config.yaml
dataset: "coloured fractals of 300 iterated function systems on busy backdrops"
num_classes: 300
norm: "layernorm"
width: 384
shampoo_beta: 0.95
eps: 1e-08
lr_schedule: "cosine"
warmup_steps: 1200
Rows from block 5, named by matrix and row number. Rows with one number belong to one neuron. Each number is 500 + 50 x the weight over the matrix's rms, rounded and kept within 0 to 999. All counts start at 0. Numbers have three digits each.
# fc1: MLP up (model.blocks.5.mlp.fc1.weight, 1536x384), inputs 192-255
# fc2: MLP down (model.blocks.5.mlp.fc2.weight, 384x1536, transposed), outputs 192-255
fc1.1383:459448491522563473486459507457583456529501473454514546446485582521537506412473577508517461423535463480509445541515477463458502503531564498563471474476575412510495495450427444530476451478479448
fc2.1383:481559566471509499489519512506518530532474564498462580476473497523449501396546489472518522518544519526512501543457516477594500498478519458483393542508546533487488528450504473548524473470536507
fc1.1384:464475438516405464472450539490471623572458423540404585496436467304477423449455535435410514449499484517478513430546509537510524417521391500588510495554544470506513438553519519407455462541481484
fc2.1384:535537433585374598496439483515509482564446485536490522502507505433489457486510532383456568433542535531569468526518416555553426353474529487559529528543582534472471432592503505509517386460526403
fc1.1385:566510489405562424507465511542587438530512478494488442414477542515429535526524487528490609499464515513500491471493524533531459479432522466397406508506514525513482512463575456474440596378491563
fc2.1385:398549548342479471513545502511520538551460493517436645511539537422448540500510451499485449522527501469521556574420514541524438541474526511529433434449563506523579610528483494536606469596422434
fc1.1386:607449467499566535507517496448507508423560573489430600532468521570465481650527444520469476498479469456493513513491488500615495376589412402469479501496534401512508476379473510474506518408586487
fc2.1386:563404479399504490417504471483464541483539493493485530557509464535465431487493457376542354526453517461554573570441550515538577442474545514430490584475574470490548523461454541525582541493452475
fc1.1387:477476509481545471465528506456497417468520497477464538461483470504540484536472577516501518503511576488464528491450431469499514505536538575536548430490530473443511487523515532505535454455515551
fc2.1387:439527511474467483421455525508553609480493494437421579453559528572464517444486430526499538492492475490553557428450508453559505559501452447441478505480509540466491509515504471528503533495481484
fc1.1388:534520465431481527461481500548421452563539408492502527464453493586451495533487478521531490508497491504493515571578446478463490531478492478503423535470513464502490509461527474557467525545497480
fc2.1388:448441514529467460481560466525532488519533545453472561466496501538521520500520471498586452487433493491468487487450525490574549569529474472463474490537532495465459494531457408535492556525476503
fc1.1389:468548455465450529509516562542515497466499484489420525502450461567407435467472425493503462536446529614442537447543468378467502536542534522432537548541497442479548490415574505503467479606457431
fc2.1389:486577448477525493514475445494492543594577476542421526557562476503509489376396454426431426503447451483508509592372497593439450548554454505478479481513451498589490539496414534553492542502492454
fc1.1390:530519526537556497503540519437520466510418461535481458503451522470482526426510575526483447489539479435518475531443480393547522523493487350499494517539545498453414491449538583522495541481550484
fc2.1390:422525581485469492463513519527511575559565487481511604417487480498422504377517439462480506522458450486503477506428498486553496508536423489584485470474495493522515539481525460524453457565461492
fc1.1391:509538469435465507543574463466576419382465561404570534515550517465526534474478537470516532452518578501474532459428591482373489522554640441403444450511454535545337553510438487500459588479423500
fc2.1391:558513431355452423429579499495492446395434557421467480675445587459528500550593563475511544450453561639577578529478518457419456594516496432532476387400422450440368530579497519532581349536412478
fc1.1392:524517526483579475396462551531485442526559467530496460413520484430415484577504491456514505498501545605519471532536532529522469531437471502400512534502534479600465530531506571608556405591525538
fc2.1392:494385518396435486505539551562492501568524536527424616539516506499481491501424503542433436532521482504573551468398504615522449526471470465445376444451467490533497559552490474520521522473441506
fc1.1393:477485514462456563368499465468625419467584510517405503437421527468468437401523591510533468534527508513460549434558431464406561412459507536409545451467485458561510501442428508418610433420492545
fc2.1393:489482559495452457475589546515471508511497494496459360498451550532480493403538486516497438476582500513558488578425537482548505557555497520555456476443401559495513568525487504539506503507540415
fc1.1394:519566463497495544543461542483571435530494558551465556463465569521576577414560516466439497565515440484560561455570444511537431518444458535524521517495583489528506543487419504536448446528493506
fc2.1394:522491547459498497460554484500491568557510448485466629465465493543463497454535411514482458480502474494534514558394533498545526588497436455420415486468512536460510539499513525567522484501468455
fc1.1395:510388485533522503478599521577410389431493580520562422497540423464468527712466369529482526464532495480500563430451435501551535620569458424529468528538442525432610502440484406456538423410502387
fc2.1395:498473589494473560523583488513510424508491465469489436536481444536519513425434519495405553496451465629571514560506458489540459565406504476475483597586462554479506534489369466523593449500541473
fc1.1396:423518502575516509449454606558475395556553542399527489604520553566477400521368481590525545439574646576440479540477495507520483571527514561462466459571436505562507477557598444457568597420507464
fc2.1396:479612458495519381551527527532389445537607479505425452569596520532492558429418459476452479481474480511439456530412583541479453560512454492537423447441443505520465524542469474447524486471545460
fc1.1397:517445436486519475524433550488511538567549546616519499415458459541541484444511559529495632545502521512506592487618543535437469493466440556509378490532536432500446419609486495505462509492527542
fc2.1397:459484410518506548503600519563469575400426472471590399508479385483494412482616556501487536490430506496520574559363526560565488405506464581401460479470443485455371521504547447572493577448583502
fc1.1398:498390550544462494463464499501484522478475500524523565354546476554553531518550483520520470538527518529506531510463526490492432556516470417542489530513550442567551420422490497562573494517513455
fc2.1398:464599498483533498469485539482545466548545554442449629480486513483441498351524485503483565504479533497482442505425573443648502536436442456469424484467535542501482532552506438555464493444456462
fc1.1399:665509459603472482529459452458415491669405387501521573570541415608466474441466355391555445472486357452544466453548598498459429444488537487518351557533569345454542419565469634472605540384578435
fc2.1399:581579342560397534545497357443555478740495403517551544507522471493405595423500460413529474538545518517544554487506464685483528435544267486470507461471582445589524525601400466504596436452545523
fc1.1400:490572537410528383555619480522439467467375457449517540544542442467501505522460459564488495452492368380516476537475412508523559436434454443527537494440499543481378456492563544537463462492468489
fc2.1400:485456387540520511565640367420406499469435398462499453582534506474521527456387427473511504458458423475561546518438547565453426432536420414422466414444494588525473566369491499576518396432547443
fc1.1401:567584503507392466610492447454474589605464544485484424387563492458504491523496393562522469485539555544472540516422445438632517542467468609494521491559529517568462513522545403438508478482452479
fc2.1401:496602470467500496520475420491448543511525507460486397511571474502491482592429497459496533474488489492521576554504474528614532479450439558505551486459492452584548531533524500515470480516454439
fc1.1402:445525524580440506445552524497512577545607481491494559426507543441519489492514570518400484517546529523470504588509597372506582546533509507427460496498437495562512528509540511551449432452483357
fc2.1402:443511491472490437418379518525522500529519551499422521472536493568467557507527414446466466470486442487540555470501519565549514511525467500379502555529507484479484501465471441585508491591464503
fc1.1403:447502450544492528445571549503505455516539542560550439470497461504500424510481497496498541564467492481500464539477506448520552418501450459572483478497448545550519469440471482462525458555487533
fc2.1403:492445532483506510494527504544499539523494475494484634421582472582483564432513506493544492537486468519476539529460572501539494515494459470483361535488515548493543516522465530550516482507493511
fc1.1404:424618490546498462478573472454563424426473485513471500501525508552502489497425437577408439430484532427470568485529514471466497594523502503433582385528420440512540441502474596421466589534499495
fc2.1404:376510542419482520559543426420531480480524543512457532456589421488497574415555389493467482489509513508554544552370428560425454506509450517519453403463463651473543541391516547530567495391553454
fc1.1405:467522442537511507428476540488558439481496493522486560467511531449498550465496504581512515510525503499613494437519492474504519579523536495476493486390491522462514513484536577520491516508511565
fc2.1405:440508501416484510486503557478565568479509532460450647452510478524368504386470519479522466472510467483512462498433525541557451520477430459493362502530556506476494532516474502634525504515504445
fc1.1406:564417506504519478515557531481477525448508476488539428492462628518568491470464619536480483478508452487520460534481538514460512564514471515499385479576539451501515540469424518577437454621504482
fc2.1406:506483516449464468514556504514479500517495504505435497589479498495496540444510556498539516459521470542558475569414481608448528581498471503542397486516492565492525564441468550608579536584538461
fc1.1407:500600465440514591474528483591458488601502403512423556481493445447466393516616430482520423536509578487416423544471594493569539477484444578491467465442675485532608546507600610484473416490596523
fc2.1407:447460556457496496438512492494441551532496527507499559496524432495532554527467553517476629494383507438512566502486531551473514504629530490404455457392501511467525494520592535543473501635431447
fc1.1408:491478508469458530488504605446464498538519485484515574475486467557548542530515452503460519459491521546514494479561497507586470518486466453555602505496544527562523482402504522537493465472415477
fc2.1408:521523570437543500506569570500551543479494549501483665429507469567448403394456509490541517529471456530520414558500540506587547524457514455401417496498470497498521448543535484557532502508501441
fc1.1409:413355527541574486464456535436505530650454513478363424449596525382484465452476548532423496487399444554472451368616553595511517470370518514550547521535531465476539559498571432502430528427471467
fc2.1409:463482610488482485491474487533460416545495535470473401536532532407518514489535544402510490471464478422584483576496498497450462382482439524595449464555514499487459610476483522566513541501492529
fc1.1410:501511489461549479496469464660426531507538586430601525450437455601503316547507500463581489456528509526481532495399405443562536442492430512598570573497468430524499511501481557385510353533548475
fc2.1410:487558539437479620497544497548402527533490557505481468488513488602488481504489626500608458559412503484510450505399485536607571531444505567578456468563473432543458561597525597514508460508483475
fc1.1411:600392551463458517485464554572464473453537476562473455644533499552581436496467473465505506517375521412355471504513458553528446448583479475526429535515456497461611479607471548419482543439603468
fc2.1411:551484460501476566489626562485439475522425456525542429592516507501450661419429552591537433555416475544536475506422447610527519451486566446512466427444548555518475499560468432565430612513466558
fc1.1412:400511454562497527371461531537577573491556578511514499499458510492534580455528462569541516517581427431513449468497550484430518528474496421395433538432480478432523392508532484458544493463453416
fc2.1412:519495497478517513460473505516479429597507523511469588525610509548468515426486488460473524450497523551507555508452476528536464571475497456471420521498472535530477507493467503539530518529514498
fc1.1413:405478546431392659571541455518512506550499488528521687534522577473488416464536488478464497458487513490459540521520519419503385472441419518610494533483620551529542516380554491524517474476507537
fc2.1413:433490430375489522442562480559549482529502571499502552573525510533525509484490478502540422541450420535436479585470510467481449523514477490444491482435547554533474604509481477572585479535497535
fc1.1414:421498475522523526498501536501497507542447466549546580491594572563454540470494495540464570520526397485538478552519544502540470521426544533483481542466539489501505517498517513561571383494475470
fc2.1414:537533521517462549443527547460532491516517540465428699428533514622424488415491486472481529554474388533569467517464596504654515510496468426454418489514499534484500508483505516614515513576545475
fc1.1415:419439522528438420521481393527525696631504385561563526469478567514501465529434474519511610532414534611438595540457449459484430560473456536611540585480490384492610557543490532395407486559481535
fc2.1415:507478433448481363436497485582448510557514491531490574582479576458505467473458545604419496517601478478503561496437546508493431441446406535506464513426471496581456471539472586570488512604425446
fc1.1416:479472558544537422537479515378543517409608462560402526488390516542426510274490441517545470508453488582460436504495644587474429510483509554543444432507547514438506563377538552393457510577501452
fc2.1416:552495553534476527518530474427449449572391490534489551573501527475434502494478483525462458441499480627463439482405506639483485436491489571541449511556553548543514482479491453565491429580557507
fc1.1417:506519521521552530502518460464496504459523575489467540450521470537555525536501469510521444545514515521510445463499471525485514470516498487554470482469520581515513415507504530472528479515476473
fc2.1417:473494491500426518494500525484567516501535508505491542443493495590447533453526528507507430510497460478506531476504531492589513533495511382438443499529475529486559560471516460532529487495492509
fc1.1418:472440478518501522496462549488532481517579550540502518435536564532515599433493564589517465574546480430569471467480446541499418470515554505520474506506499445524511502507480534436509496534506547
fc2.1418:498552512461466511467517545496492496515488478540451696470545489589347509468488481393528467493523500493515486530486604535586489545491483385471345486477539575500495546418551512624515437546515537
fc1.1419:466478480463519533492512553439506527502516478500481558514473551498434608494503464507448552623543457499554455521496399473583497535518457462476502484554589445558476533514511527524566494453519479
fc2.1419:466528493494519487522429527442548513540539505499482704416547522532446482461503539496487512479476486507546472527371520547662442478466478448473326482487474515488453514480473497629530487556518539
fc1.1420:584549449575543465392536593480417451591508528563524491498535521410525468505434508591468471509544553558561541577507407492451440559482579457521527460529538449502485606551407407577507573529518513
fc2.1420:556489503490494569447493539547465491551537495532425496473506416505428555452409480469463438529413447595554568583454535563559448414514632476430456377483480592419489529476438587493590433485525463
fc1.1421:499481409503515536551452591484413404526536483498524564543540453498464486466595515450557507484544517484512536474526514439475462520503596473491481603442540476500500485522524530470508437507499486
fc2.1421:453524476476470515455471489509484515528437529515475617551553473525464515427506557526481516501454480456531558578485423514615493551483491456419421486494495500546493527484510508479518498526541468
fc1.1422:500503472505498505553549610510528496594512521491563546437570503476520547492473474533593540548570482500550491540445547517567507525553467486454578430479513437477485541483527464531445467527481467
fc2.1422:507484534422512514415483605495499548528520506495422673465546461523467526385526483498486514490545476509518445520403533451609532521430448459433402439512538498466464495514484488581520537528475479
fc1.1423:539485475585478530476499591456496464495478515469553488470558527456558540457511427600464565572533520546510499499512482405493491522478551447571480550529546555491534428531481495539565498467570526
fc2.1423:511498470470516511449535516490479500453484527482420589418500504530465555434515560488520479536470470505485433512415557506512538614534457468394399540469455481475470541544476483518509487580488496
fc1.1424:524462442485419442480440528388560446555459434493427549453511527488503539440442409429426557598568473541530456473489498527549432454511449428438464503521570444547483515435526526542527476522508504
fc2.1424:494466474470473516450539551542489550530529509517436695471548488595388510459519494508468437560462457538508440535429569581572565478554466457437448496505435595504490546514459519580531492492447492
fc1.1425:523499500514474498512534497564488442445536402514485469529582519470606519548521568476497528460454554471496499492588556493450443540535493470521447395422546519465454442499474464536476543504518500
fc2.1425:369495482521526503550428455556518498584558591481495526450498465597448505499509459505500442494487454481491556455460467531590495522477436489438493492441530559508497516435444462606522535584484463
fc1.1426:444595474598633490580607501435525582449538420573492519520504533525593505524492470476460449481457435597539473460470428502563406469504509532417383458465431557543592482680520451526537511631430518
fc2.1426:435507471401487500501559511516420546499478453528496511586511557624459461495546469496459439495478530506610473555445401557541496471500520568476457538489445514493518578512430457540550543462559473
fc1.1427:501569386545540478507471501441519489473496605515421510455575521507568526483535356417457541435589389576524512564490465490558383581477652551511514455529443462437594563429509511474394429402422494
fc2.1427:601527466556480447575495500524484546448427578549426484530503500517471569386660486494439423514493507492613600599500496495448525486463527548419441483498450606369512514524497448589495497566406522
fc1.1428:492554522571500504535468568439462449483559545482508489471497562466547525552508491496491528600498464512523445491525457481565509536437433483466489478523536450557501584446406536513455516463516509
fc2.1428:409497503454508469480527596493510569557450445453430666456545507482419540399523456474448535513495396567534485468406511505570522477509527385415394556468491484474468508485491481547555500541468530
fc1.1429:522445524476468485464466595527496463499449481505469514431494556471497512491456490437485519492563472486522474569566471506572422442497601443599498521548530482516487487521585517542474471524482582
fc2.1429:489386455387468462441577528505627566523489524465546592462503517457504532410452480447499526564481385526552442467426561524571530433544497447467331525471519492503531553536607488516565460552445509
fc1.1430:440453507545479517508479542460471552542524445519464503513483440516418344583453526444439441429611468549465557538529469577395578445563473588502516487420488515495496320484526380558449517453393545
fc2.1430:474417610457428495494510442433476435628563341537476492577542531591455485475521429478585510483516382524515534512442478522479548443499499448528443479444496528519553482555510484535552524456575470
fc1.1431:489493461522501507500557479480513488544486587570553552449475534490580481404438467487514575584502533501524470433442467444513428508503545496504491501473443567506496443586483511565454488539516448
fc2.1431:508574502482494538535388549594475551422466474485511639484541497588501491472504439514513515481509503501509524575493525515635467509507505478470345498522501462541516502523484514538490507471490534
fc1.1432:397510497600468492476452577475560488555449487568565557622452479485520521605548475472572571463521466545473483428467503545459531619394584333523526542499449543610508491466555483541522381415507507
fc2.1432:582589476472455512513547527464545494478488522518498508555496518533486445543548484501467509526491486455449422511442494562457510549507517507460373527417543514521474533550496464556569449484506471
fc1.1433:397470499540519489553496637479458569472554492419538516506605471452496498376498501498506519447506486581558509531504487449547602545463509441469463561542467468420531499501453466420520475495545450
fc2.1433:448467527410553471516529529485430486575523551505538508580525499478501491484535534536561474522476473481530589544530497536449478480488522449433524539475473474484485538484461508476513548477492461
fc1.1434:687543533484432504522489570479435567623551506580436502518511466516438527547600476602531510574483451504482431502569495491542450374490545458473495533535532477438526543628422447528562569460387553
fc2.1434:456500496447486469510511432573437601532452507450480528563568451518458551530430384572525473432477584463541558573468459492495460434502506557449475472339468545465453542503498549565591403440527451
fc1.1435:508473512446482617546534516492520420432415618552406492514554444553485504467488451523587524473491530586494491521452492540517560465533496483474414538505561411487501594641524485547469505594520522
fc2.1435:540492531437536475527549426543413551491490470502453556534577532458457475467511412455568456556573455507479532540420402522433450533510506505477499532533546594498517556442441509594592421519500401
fc1.1436:458419516493508506507648517575483526464399515471461661505525433532455479513472469504516534525520524541492473542516419443551506538502556476355446499494556476492548405530554488488473490522451507
fc2.1436:396470506430461551474446589459599450550447501506502544444529526584442493468486375479512491523451524566504465545465528514591502453501510507473512441527445534474465559508500478478480509483525447
fc1.1437:504471463554469411500479543545513547557506486524451534484564547484523596461551497593483461582582456425626499494461448561528393530539453482437471496464489454500496512455484524493456491474475476
fc2.1437:524537515446440489458511523477502474510498528524419673357498483577425535466515531493525440491463483456546452494434600483659506549544467392480390473455522487506475583491486481626545469551487553
fc1.1438:444507501391518466465458562496519528530473484493527558521478510595521503498560573488403499493475463472505515546460538493491478509501521503491456502478514462423497504556483541519594484458511492
fc2.1438:601498539459487502499492549476356570590591548437494583475445521514344487465512461471489474509529479526490480484433532548527482545537489489488392477470513472486488496483462501482565471498504469
fc1.1439:488446518491525526482692559448570494520558554497483467503334577480516464472449534495475600443417476440474370453450569531349472514428553503468414545434508543482364470553499459550459526469610558
fc2.1439:539505445462532446452614505542515525520530488534428477481437488460493541429509500415653621506455455372545426532398428478503531558549389480446455485410505601613455469435511510536569539486523455
fc1.1440:516485501576492530549482496485545490500479520474560502469480485505441540519506472532514557523468513434551409503493466540546447505510530507552462557461545456534475536539481478397550469546452491
fc2.1440:496491491514511517492572534437488563503513453532472579525490529481458517450521491496509489536531458491545453496444516554556469537476497425379347530510538497554498484456492490571506480540469503
fc1.1441:440418455507544519576489492490489467557569452437433572500532523552534515586478482466531476504454427544579507386438436511532485455452544439535536463490531505445592496649502480446526481480430535
fc2.1441:409411581374495584504498469484450405544517478467481512489470441508568482491340504482573459519431489584546450549565457548526447518641598426468438547612564523513507581579419587535482465598487516
fc1.1442:439496466526525510477523494481592611498460530537498587466491536530539485463502532491539550595612435539501539536458559504497443548572580494505405511506490562495466447562559469647504493553424538
fc2.1442:475448522504438496448514621525521549515520519489450656457501489590472488459468432515518503475480452537481497519450472474537511484484458464519402455501494484488513506489484525599502522506526472
fc1.1443:538464503486485545491553531504477541479585545326443542496393504479496444529509498522461565523481467531445428445547477441497575565549566503488534448434422401509488502595533504533599496610483506
fc2.1443:425434587459402521552525535559494464533539596508528567602555411535513563401449403621398460572568446471574460553486568488538547492493460536469412339505471492550483580565477468539690536580522525
fc1.1444:501430463546516484462518503414558506549558543436454577446503460485485597521496478514575543537505496569459513539477574568567486559538489467522462544569450402510488443475443476522500505498582523
fc2.1444:569466530462499455494501529523556544530507511526420648517481539571435582427476491505457521503443452478484377531482596465599467527497498450457436443477562560477469515522499487557548479518487499
fc1.1445:516501432444535573451426541556556576496413502545476509454574522585494574458505548508533460540555531524477523519588483524509462503506491513491448448487545552445529527470488566465491500487484498
fc2.1445:432471517507490481441539568533437464525540567483457637509517486436456522453575439505525515494483486484511495438482588541553446481517450415481376538483520541476514498522478529594528507515494472
fc1.1446:438572562575500450412514488479465483537530535455549473514494505480558539507548458516472476478462502450506480536453494500580532583552563414437454588572439429505585523547479497519562555398517596
fc2.1446:515544545434489433479488553554546537512424496506413645439512506536462499377517510508455444502418401535538512530486517538622448453563465499409348489460467548520489503538523466517543505522453490
fc1.1447:535430482555481510528483511459483461504545478523518540446522502567546509509534462572539406515521550600540446444472609469519549464475480525492406542495499510476494518464480473514478407560465545
fc2.1447:501559468467459532471448550558513566455554562467475653444561478491447527459455523492495429490444505471472499541530498533607482533554544476440389505503532523535488560558516500551580471558484496
fc1.1448:559497523559481506572521485506526479522440551472491574450465488516542505478535583535466546519430476466509479566377543490536522422555557526517520593490478547493485566475552474555482420524523523
fc2.1448:424463535485486525445498597563479486553538533469532737489513497505417458444503532434452485419544552468438480495479574510548474572514502498439410443481562527484474476526542523512492496653507603
fc1.1449:421509472594473447510495487495483533491440518506526599476509495508443495429487506496493505470500486476511407516516466496551527477438448555513467524470439449583601494549449471512494463421507455
fc2.1449:484563501510516497442509618504554439510562547422465626377521471544470533454470435531512517497489466490502524496504543495611516516486485392521425541471495561512475481480514497590548456617414479
fc1.1450:485553501539563529482480524483537565582467473603468576562497540463466537490478389586467444545510521459495451552452459537493462526487553498519434601507584444521467460507498522501498498444496489
fc2.1450:486509511462506497453592530488559577482466525495494724490541513540407502407469469495502493487466458530507467535459535576673497568530488427425422452505503506545474535480529536536507482500473480
fc1.1451:492523476541552556447537522461528444524538561454433561477554518514540492471493454505529506567525463535596510437554512456485473526494506499437428498489541377490522461529536566564494450466499539
fc2.1451:534472455455475542446503568464529495508466568504484686539524475537438481425472524472497502446494448523522496488485560560611497529475512463470415501488501540514500516506512498515529524529514474
fc1.1452:483528479516540475413630559592456544525618437511508520524444570579454496528518557482518567495514463544483548506409526583511408404512542522569625444521420425494432512503532483583421539533470442
fc2.1452:494492421399575488453567483593530443495511427576546567517484398438482579490620452586593408590458457549541506535430501646536546455502530391570462428383508504534500636482474450604578608583523537
fc1.1453:445501520527500467528474538603481439509490487505618497524451484485443531487481546490473512467553461567484530445494481464476477497480454501444437523515517506506488531495441451427517512463473496
fc2.1453:405443499434440488438510566559515526517499494461478587532558531574471538508513470528481442507510507453523529517482557530577513535491442363423424484518447499522483519517482525584572471473480503
fc1.1454:514524557563531477531470537489584490534505534527512465471516480465495537559457571515479535506478541472535484543494518472516487489476475525463437498460598443515491474500452490523480450560567468
fc2.1454:473519496528452430499468495566500525493497529480434651424461514596411576462506450467527521519486424485527520473455585469573455516506493458499383491495546589447426568479495481564509484586450537
fc1.1455:492456504500449542474494423534559496539481555531500534436544529505478519555502523519509478532519497503499393445517538524541481466490457460433441489478449514506533568518526526538529467413395511
fc2.1455:463452522444500541522586622489486467498525523454451657463502495619401562445530514465485469464512498546520538542445580511567505471511512430545375512526543534538547554495474500622522495571462482
fc1.1456:554563493528648416526538397588465483463514454496515443434492523515480453528456477481514560510433537521517542547531563561486467499451486522454491460508516488544560452502601544519451425555482576
fc2.1456:438434497515522466508430547563546515598535568447510624500503457521490446492506501494539486529508564491518504475491541618571532476552549456459421503499563537519512457606456476514415481570528491
fc1.1457:565487558559470545484443469499454467562592445563442582467515520506455546535485479505618450579486479496543517501542531424537470536512520454479498542465463505632473492548504607511572514526469494
fc2.1457:487575541458478535502495583484550527577508516474458692422563497508482536388517549491515460511450492542476490502373533588597467542511427429470400438420605513541489505428558526585500534544493504
fc1.1458:560578445593477530520567509467491476493483492465546533473488477528568542563532430483508531524495453529539477510540516576469504459417449580564526505552467465455568483464450506503463531488556464
fc2.1458:449513467494542477471535569514486502500554544500402657504538508578380498465575474422477566484503513511491474543467515482566467540484527361485523512482470521483465527535500499520552548563481572
fc1.1459:351409489502479442546489594375457567443467519546441525410556554551479476539570412579535540422537479507499552538534420399466478564511464542447611537578521424448470602489476455435409519470510379
fc2.1459:481480537501495507516510467479560490623522496558505628426515517531548547462501421485577456476478448479516578533421455494593463567441475464371455496468396530497505559428520492527517491494541455
fc1.1460:539429520546468497567525511562608434484454490542565544613597504432479495557415549499432559416529468472383488455653376504528552404499439425524491572505505491450557584525500526462613505544515617
fc2.1460:481476485327472493546591404523593484597502438551514416484551511471374650528440550476447503548487461577582497494380449543640449449501452409512331539456541529471550425518569499546557489583566453
fc1.1461:473474556602491500535444535494467461445438549483445551661465553483483473622550542519526585511485477535441471529550363468460451431519433520512529482513481557556524492566513481528487551485496512
fc2.1461:449416423474410485540474605437437627519388494457534515507497516477468479442556473483438473513546467520532491601404443540520467511505484517490411383501513646466540583517418463542528452557529445
fc1.1462:411579521576291494600528546442471482564516623514416471556475439510572489541552570521585487488458516506535474451503524408534515534565550553508569406477548535531481544509538430504586502464503613
fc2.1462:425532528453507396452425481454490433428533532532472611529491398521512470442389375605418513461477505550531517538462431560581523558423371383434378490440551562528443505456524516470538436514505463
fc1.1463:567500488535453464511531569442519545502540547492510576565507479508519578506526522499492448504522584440516533427524488455505547506581452569505493461586601513524504527491478501530459538573507441
fc2.1463:546487498511459493485473436518535467534553445451451648380493503517445511374523433447469470464557439495519476502481516518641474404480500416483456607467559502473477544521493481514535493554522466
fc1.1464:449547500473490494501464557488541460542484519545508544448588559518533524476561447621467522627474491550525499565526516491501490539481484459484456478509527483525564476457503501543469440532551579
fc2.1464:488475520489527524464499556499523579514518526455474685433553510506406487419484504499474520537455430562516493536468492474610487508450464465425432484476547523559453515504494495610477476553469530
fc1.1465:501538542538555458534446589514534466486664578436494534498465576461538438516563560555502506553452466494489426587458418431451576564495431429553463472484522490556469463622504564528453533480517443
fc2.1465:416458513417466457438395562513493441467534503434451574482483513542477468468534504569572482471473507552465512544475502569511495579571488468494481387548421497448507460513481501462458561450495500
fc1.1466:449576445517433510455510545497401432541535419527439656527516497495489551471505527541513566525500482491555495563536543497572460488525433515423497461480544402518522528505454493524521468426526465
fc2.1466:565522511455513548429483463530518541547525518474454617441519486564455526481507471529493503519416466519557454512453577627615550550496483466511369462462486475515483530509430525612558468537550480
fc1.1467:445620557536343497588499489471557511446581420552565510518459591458556541401608490464544519601541607487470477544435527467528415437589459391525567530436567646409488398278500420425453484491650462
fc2.1467:474594386398462410574512552562497535533542399540468400575524605496424664500746427415547366508500457519338580539389539609485479461479602366524492561363549604502433525364445503528424709516572446
fc1.1468:487639423507495543505430532426508524424519442495559508549465503501409536550472583512611484477471452538497461610509572378456454459540543546440478543513495570563524472459502628542575444540556531
fc2.1468:427642540479529571468444487567521509463521458547533417579524503556472487497639493436466546501511496551530457554487520566546517529496500548529496506444457484403467484454421442494470494484576487
fc1.1469:395540479559504520460502466532527484515538407544506561450583573501543523456518472486469513461502440475548484461481428466520475528446480421489427507498474437496452605436538517508495506462543483
fc2.1469:500522530460500534511469559469560581570485541520466666396512513544456545480509553529484525513515484531524455492485550543564476547459456450512419486519480503488467483528527475548522465535510491
fc1.1470:547441507440574545528434522484564522320516443517375601492541582529365503509505375518502574471628413553462477620491562483423531500496515546393404521503555465515475500521564501666425437428454482
fc2.1470:521482638403590438426486490519531595420446473413403480539467656530363405534626397559527637510597375423546483529310553564532516487581482619430598542463580587525425427503565412561533482501401476
fc1.1471:538470543602512487432576566522498521516524527517521499465574525458475554496504405574478565578449538550553492509487546473573478498446484567459481573578515432498475489474510532428528504505461532
fc2.1471:431557466462487504465416539526546465498538517482437706463576448545415534428538534450501507519531516535519442548438551561600525557547480396385480531442538558526494481495503546535570486503532540
fc1.1472:484393576528557470568469407454440419577517510444486524420545511460508534522519630531551492453525540490475395471532440363484448505397448572483505511429552497426542531443509494515508437469518492
fc2.1472:449502474514510516524457404519426476576535440442508492498527467504451509492534519435506422552591498532433438572474482540521476423511638599439394469562495525506465532511431581508524406509546393
fc1.1473:475514443562482525401488567436563476485443568570500580434510486608566566456465391562486557513458516503512494453475505539510504525480454478482404470517527450487495535507490482503487481530525444
fc2.1473:514500536480457470532569481491520544524500525470497670448584455484511553544554498506444515495450475516516460498494535502602476499476534475437394436501486543458503546475531494575485508496516471
fc1.1474:532526450514540491505577542458455540491428525529423463483539510430467503555425422441582441530503562543506559538462476542648516448581548674519503469564551458563448474497530458513522516483464495
fc2.1474:466582571467507496470402455515523421582520490527443436497580456372408524533471512491486493505483513511499501573438461473575503462472451533437467501464505527459515545451460523512553522479484485
fc1.1475:506442546497655524527510579442505530492339589550556582506552423531546450612532607491454470519495521522546500417490481566532548459550469544479508609434484501506484578493513412425486641566514405
fc2.1475:495405487463500491471467453555501667487492531509574476544484491477500496500495512488436552506417468509467464486483496608506461430591653525433384439398485501491526466469524524459518434435465534
fc1.1476:425520447508515483522436539508496469551500494546468541494498564509476476423465462483519507536570503499517498451518507576510418502580462445445525499571575485582510541505529483520406497473464435
fc2.1476:431488521450480488484525472505553608594467503484463691400523508547488524434470533462513508463499557484523455506394543552643512479483513464490378494468499534499456524525545479548563484534466475
fc1.1477:411533506464589477578442467442394528454356463449487585429543471494574506604469558411477446487469546531500483461434598445528480525576415441430534517529668554513406484537591465416460499645400520
fc2.1477:505510561474410470368532441507487502477547481491413498522590421397478528540373447434452359563443551492523552551399463613490454461515463590436479449463517483489473519439457549533530510567500414
fc1.1478:499506425552500495547549559497486487575570520587548530491548539529515525408548475593544535556544532448492499502552542481581408480533542490455491524459540481530567579471544580480543444576503460
fc2.1478:499513590467511522470462543470486549528535568469441683440601414566417516449522536476535511597515464485518492545464531523620476525514434457403334490533515540517476516470479508553563461532517472
fc1.1479:452475447526452532501453457539427512491614522507557482429582434570467476559543572572554518499485492494515566514561437520558503406520407445440479479477611384568387488563424488517456521613498475
fc2.1479:458513509427482442434556559404490460544524516430423600523483468430409483427515491519497454505466484520508525554484526528583481500469432495458407469437424530496473535463449491575518508467484481